{
  "hop_length": 160,
  "objective": "flow_matching",
  "qk_norm": false,
  "inner_norm": false,
  "shared_expert": false,
  "final_lr_fraction": 0.05,
  "weight_decay": 0.09
}
Rows from block 2 of a small class-conditioned spectrogram flow-matching model, named by matrix and row number. Rows with one number belong to one neuron. Each number is 50 + 12 x the weight over its row's rms, rounded and kept within 0 to 99. All counts start at 0.
Before each neuron's rows are labels from the 100 clips, of 14848 (inputs lightly noised), where the neuron reaches its highest value: "top examples" is what is common among them. Only what is clearly more common there than usual is listed. The data: melodies that start on their tonic, played by one synthesised instrument. In brackets: how many of the 100.
# fc1: MLP up (model.blocks.2.mlp.fc1.weight, 512x256), inputs 86-171
# fc2: MLP down (model.blocks.2.mlp.fc2.weight, 256x512, transposed), outputs 86-171

top examples: square lead (49)
fc1.30:59 40 43 46 42 69 44 44 53 39 45 58 58 36 51 64 47 51 40 48 81 49 29 46 52 51 37 71 47 53 32 66 35 34 67 58 79 66 43 30 76 47 76 65 33 48 48 46 52 39 50 42 53 47 38 32 54 51 54 50 48 42 51 49 46 67 34 57 39 49 51 42 49 53 42 53 43 70 45 44 71 61 52 57 59 44
fc2.30:45 40 49 50 40 60 50 45 48 56 62 60 24 46 37 57 48 62 46 52 24 57 49 56 48 49 52 80 51 57 64 31 37 53 48 44 60 37 48 44 60 44 67 78 63 70 39 41 41 47 56 53 56 52 62 18 39 51 60 60 51 52 48 51 65 54 51 37 50 59 55 62 36 56 50 81 44 65 57 59 36 37 57 35 47 59

top examples: pink noise (29)
fc1.416:38 44 41 66 23 62 50 65 30 42 47 65 58 41 17 58 54 41 55 26 62 63 61 52 09 58 68 48 52 61 57 43 58 46 48 69 53 52 56 53 45 58 44 45 55 54 27 55 61 44 33 37 43 41 63 71 59 43 59 59 43 31 24 35 43 52 37 50 49 51 34 35 42 39 49 39 33 47 43 29 58 53 38 55 37 64
fc2.416:50 47 38 30 18 50 46 30 71 55 57 48 57 38 67 63 48 36 48 54 33 67 50 57 88 56 34 40 42 45 42 54 52 53 68 53 45 43 53 51 33 56 55 48 41 61 32 36 65 46 34 57 54 52 55 76 49 58 54 40 41 36 36 53 52 50 52 52 47 58 40 56 35 47 63 57 70 49 60 67 48 36 51 45 49 33

top examples: the note D# (79); tonic: D# (39)
fc1.72:45 51 34 51 39 47 56 67 63 25 38 56 60 53 58 33 41 43 37 56 74 48 45 48 66 52 47 47 55 71 80 47 43 52 52 55 45 42 49 65 48 38 52 52 51 39 61 70 45 59 42 41 55 50 41 26 44 66 46 32 62 49 67 49 64 75 36 64 68 39 48 44 27 65 25 55 35 48 69 56 66 37 22 52 37 51
fc2.72:60 44 47 67 46 66 50 50 49 43 48 51 47 43 57 58 71 18 55 48 35 52 67 46 47 67 70 37 55 61 63 42 53 54 19 52 44 37 45 49 46 45 50 54 48 49 42 61 75 50 50 57 50 76 38 28 62 34 64 40 50 48 52 48 44 79 41 53 43 44 58 64 47 50 59 52 43 48 52 52 47 51 68 47 48 44

top examples: pink noise (30); white noise (26)
fc1.443:75 52 47 44 47 43 46 54 75 66 47 59 50 60 50 40 42 33 52 59 54 58 42 46 26 76 53 50 45 50 49 36 52 36 48 52 25 47 42 54 40 53 68 67 49 53 58 56 52 33 48 58 50 41 64 68 44 36 52 43 53 54 59 14 52 26 50 80 66 54 79 61 53 39 41 53 49 58 56 77 18 45 60 38 45 53
fc2.443:33 52 58 53 44 37 52 38 29 79 26 63 50 51 55 50 55 65 42 48 57 66 61 32 61 58 41 38 52 70 47 31 57 43 45 27 45 49 51 44 49 45 59 52 46 64 62 54 51 50 52 34 71 56 38 50 55 51 51 62 54 69 58 51 31 36 50 51 55 36 81 42 49 36 50 51 44 56 58 33 67 54 42 63 51 48

top examples: square lead (50)
fc1.364:39 50 73 47 53 25 55 45 60 31 57 39 47 68 51 70 39 45 51 48 63 55 44 48 35 37 60 41 63 41 48 52 35 42 27 55 65 50 51 35 45 50 65 71 50 50 78 50 52 68 18 49 57 56 41 56 56 46 55 51 56 44 24 51 57 44 51 49 43 50 39 75 50 51 32 47 50 52 43 58 36 43 47 62 51 22
fc2.364:53 54 51 64 44 34 73 52 55 54 37 60 61 36 61 70 63 32 26 52 51 55 62 63 58 34 43 36 47 64 44 53 56 50 58 45 59 45 76 51 60 45 63 71 53 52 91 48 57 51 47 42 62 54 38 48 49 58 46 53 49 60 43 45 52 55 50 41 35 65 36 40 44 47 61 46 43 44 75 38 39 61 50 15 62 36

top examples: the note D# (93); tonic: D# (51)
fc1.389:40 31 56 45 48 42 47 54 46 49 27 44 58 50 36 47 53 56 47 42 57 47 52 51 23 74 51 54 67 46 57 58 54 43 60 54 62 59 34 55 41 53 46 50 55 49 53 48 43 38 32 39 43 61 52 42 41 52 53 26 45 21 43 65 67 62 52 50 45 51 55 42 90 68 42 53 51 60 58 67 39 33 34 52 34 65
fc2.389:49 61 54 40 33 46 63 61 53 53 41 53 52 28 35 58 46 33 50 51 62 42 60 52 37 39 59 37 46 49 50 44 46 44 60 37 49 50 61 35 45 67 55 80 58 48 51 68 51 47 63 38 36 60 21 57 42 46 43 30 71 67 51 69 58 17 47 55 56 57 38 55 30 37 48 59 50 38 37 53 42 39 62 47 47 62

top examples: the note F (67); tonic: F (28); square lead (25)
fc1.509:34 49 46 50 25 49 61 64 47 44 52 56 53 57 41 41 44 68 45 58 56 41 69 46 17 27 53 56 32 45 57 58 56 52 49 23 48 64 51 50 54 49 41 70 44 43 54 65 33 40 19 52 40 40 57 52 53 47 27 48 43 56 53 50 48 53 43 47 63 57 48 45 11 22 51 59 40 52 53 67 69 61 58 44 71 35
fc2.509:39 47 55 45 68 51 51 56 56 55 49 69 37 44 44 56 80 39 56 84 46 44 73 34 36 57 49 56 54 45 52 52 41 31 53 41 52 64 64 47 42 64 47 49 53 32 46 58 51 55 76 50 23 39 53 53 48 25 56 45 63 49 46 64 59 16 56 56 49 13 49 51 70 63 57 45 48 49 08 57 56 56 52 58 57 50

top examples: the note D# (71); vibraphone-like (29)
fc1.52:39 42 94 56 76 32 51 35 67 45 44 49 56 30 58 92 49 53 65 54 34 53 47 47 54 55 52 59 61 52 41 61 65 50 65 50 60 49 49 46 50 69 38 49 42 44 46 50 60 43 15 59 39 68 45 52 57 41 62 44 44 56 46 55 49 49 64 64 44 60 49 64 53 62 41 50 43 57 54 69 60 36 52 35 42 52
fc2.52:50 39 77 33 47 53 50 63 47 38 53 35 65 36 34 53 54 50 12 51 58 55 57 52 46 47 41 53 37 51 35 51 57 48 41 50 51 60 51 42 55 49 51 59 49 70 41 43 53 54 27 37 51 44 57 42 47 54 47 51 47 50 37 37 63 45 61 37 61 61 54 49 57 35 31 48 47 51 43 41 55 58 42 39 53 58

top examples: pink noise (31)
fc1.361:34 58 56 55 46 47 46 60 52 41 43 54 76 16 58 54 58 44 27 42 61 28 36 42 48 57 55 68 54 79 51 41 22 42 52 41 49 44 39 42 70 74 51 46 53 55 57 47 68 25 53 56 41 54 50 48 26 25 69 53 48 62 39 38 76 52 40 51 49 57 54 50 51 53 47 52 67 54 41 58 77 49 59 51 61 48
fc2.361:63 50 59 35 22 49 45 58 60 34 61 27 66 32 49 39 49 42 57 44 40 49 82 54 55 62 49 50 46 35 53 46 46 41 47 56 50 55 26 63 54 65 55 55 72 61 51 36 61 33 48 63 56 42 49 57 63 55 71 52 59 49 21 43 41 48 45 39 49 52 59 55 46 55 59 81 33 59 48 36 50 60 51 40 49 58

top examples: the note D# (67); sine tone (30)
fc1.467:62 47 45 51 49 50 66 53 59 47 44 52 81 58 25 36 59 61 65 55 35 55 67 63 45 78 47 49 80 71 68 51 42 37 53 42 57 51 40 40 48 39 22 58 29 43 27 29 36 50 48 55 55 54 50 44 50 53 51 47 44 26 66 31 35 36 33 46 47 39 50 51 39 67 27 49 43 42 59 40 46 51 61 53 53 53
fc2.467:53 56 60 44 43 41 32 54 54 34 51 71 57 48 42 54 42 44 24 21 39 71 67 65 41 58 50 41 51 58 49 56 50 60 34 49 41 50 39 48 61 62 67 58 48 46 67 37 45 44 55 54 34 56 51 44 42 67 43 55 47 57 49 47 75 18 56 63 57 29 42 61 37 53 46 26 39 58 88 48 61 44 48 48 38 67

top examples: square lead (31)
fc1.281:70 74 57 46 68 74 26 56 44 43 67 57 58 55 23 38 48 40 51 33 50 52 87 41 51 44 45 49 55 54 43 72 52 50 46 54 13 66 54 52 42 37 50 80 46 59 57 40 56 43 38 49 55 50 50 69 48 29 41 71 46 43 71 43 63 51 67 53 71 56 54 52 69 59 64 66 28 71 61 27 42 51 53 41 62 51
fc2.281:35 77 47 43 56 81 50 35 52 58 13 52 51 50 88 43 62 35 29 33 45 60 38 37 40 33 60 42 67 52 59 58 46 51 45 49 29 35 46 58 63 30 46 53 46 49 38 63 46 43 45 45 55 49 50 60 50 70 43 32 48 50 62 60 57 41 60 49 79 42 55 62 82 53 51 40 64 64 81 71 59 50 50 46 48 42

top examples: the note F (65)
fc1.204:69 56 71 55 30 26 35 55 81 49 50 58 47 37 39 68 54 42 51 59 59 45 36 61 36 44 18 43 61 51 50 58 44 47 45 57 48 51 54 54 42 64 71 29 43 33 52 48 46 53 41 50 42 67 62 66 50 36 55 70 49 37 45 42 50 38 54 46 43 50 50 58 70 46 19 47 53 34 60 64 60 41 39 64 57 47
fc2.204:43 49 63 51 31 30 21 30 23 52 51 38 46 42 55 53 43 51 53 50 54 55 59 65 65 56 39 51 65 43 46 45 36 38 46 50 45 57 62 51 58 47 77 61 57 49 77 59 32 77 49 49 39 38 58 65 53 51 56 53 60 31 52 63 45 34 62 62 51 41 55 30 46 54 33 22 57 37 48 58 34 61 56 38 54 58

top examples: the note F (87); tonic: F (30)
fc1.252:44 47 54 54 57 62 51 51 34 62 40 48 43 60 58 37 46 61 76 41 54 44 74 46 34 54 42 50 60 70 53 45 49 50 51 38 61 49 73 51 56 41 20 35 48 44 48 89 65 68 57 52 22 63 58 33 50 45 36 66 40 52 43 31 34 59 52 51 48 59 52 42 55 33 35 49 68 50 54 41 46 47 07 88 69 51
fc2.252:51 52 66 38 51 35 47 53 51 33 48 50 53 62 49 57 45 54 33 47 54 36 58 60 43 57 44 55 62 56 56 52 51 09 47 73 51 60 49 43 58 68 29 48 50 45 57 62 66 39 53 58 00 49 48 44 66 49 56 48 48 71 49 60 37 85 54 42 55 41 44 47 47 60 74 43 56 62 23 53 49 47 87 31 52 44

top examples: the note D# (68); tonic: D# (26); flute-like (25)
fc1.186:47 31 30 77 49 69 55 50 52 55 52 55 57 47 43 22 46 50 70 48 74 65 79 41 78 44 51 67 53 45 55 51 31 57 40 61 68 47 43 51 55 52 51 53 56 44 40 57 32 43 54 59 49 51 53 57 53 32 68 50 71 64 50 48 43 46 44 43 54 43 50 49 56 61 63 38 56 26 47 61 63 74 23 48 51 63
fc2.186:57 39 35 37 51 71 32 63 54 57 40 57 72 47 47 18 51 60 43 52 29 48 45 60 22 50 47 57 49 65 47 46 36 49 61 47 66 47 42 52 57 50 51 30 50 46 59 71 69 42 53 41 55 46 47 57 51 74 55 44 55 60 52 42 65 45 41 74 49 56 67 56 60 55 53 52 55 25 51 41 49 22 49 50 62 43

top examples: the note D# (82); bell-like (44); tonic: D# (30); mains hum (28)
fc1.455:42 57 42 56 50 42 58 75 45 39 36 46 50 60 49 55 52 51 43 49 30 53 45 71 38 39 47 35 37 51 55 41 42 60 64 51 54 43 54 51 51 82 34 69 25 16 42 71 44 44 50 49 47 65 20 34 41 60 46 45 53 38 47 41 56 45 38 45 61 54 45 34 50 54 50 44 46 53 62 35 77 49 53 70 40 49
fc2.455:37 47 56 50 41 42 35 80 50 60 27 46 39 34 48 54 45 33 52 41 41 40 45 68 52 68 50 62 66 57 59 48 49 50 57 45 48 47 45 37 64 82 53 70 42 64 51 66 41 64 51 55 48 69 73 51 63 28 53 39 58 73 56 44 26 46 59 46 45 74 49 44 27 25 61 43 50 48 49 36 68 49 61 50 41 51

top examples: square lead (61)
fc1.277:56 73 28 36 53 34 51 46 67 66 45 61 49 36 43 77 44 59 37 42 60 39 50 46 51 45 53 56 53 39 58 14 53 51 39 45 40 48 53 45 57 48 51 26 74 49 55 63 58 55 50 50 74 64 53 69 50 44 50 47 40 48 25 53 47 47 43 56 65 62 52 49 45 60 34 40 36 24 46 44 33 59 73 50 49 60
fc2.277:34 60 34 60 62 37 44 67 30 29 51 50 54 52 59 64 46 50 64 48 40 46 43 44 68 47 49 50 40 51 64 48 51 50 56 62 41 57 55 53 35 43 60 43 03 44 57 44 59 53 52 41 61 34 48 74 48 51 51 44 55 52 47 35 45 50 50 54 65 46 64 36 40 49 52 60 74 30 50 52 65 25 46 40 47 53

top examples: the note F (70); tonic: F (30)
fc1.110:48 65 53 43 46 65 63 51 41 47 52 38 32 46 31 21 39 52 43 67 41 43 70 28 17 37 63 54 34 48 50 61 47 49 43 33 40 66 50 55 51 46 54 54 39 54 24 76 33 55 36 39 35 53 71 51 46 40 50 46 49 58 55 63 42 70 46 47 54 60 55 48 29 46 64 51 60 69 60 44 63 42 57 46 87 33
fc2.110:37 30 49 43 50 38 40 46 43 46 58 47 37 61 56 64 90 46 58 67 40 54 78 35 46 72 58 50 51 50 36 43 55 41 52 26 52 57 71 38 28 59 31 43 49 33 35 44 41 33 71 44 28 56 52 45 56 62 50 51 49 49 46 47 67 45 59 51 37 20 46 63 53 58 51 48 49 46 40 47 47 55 62 70 45 45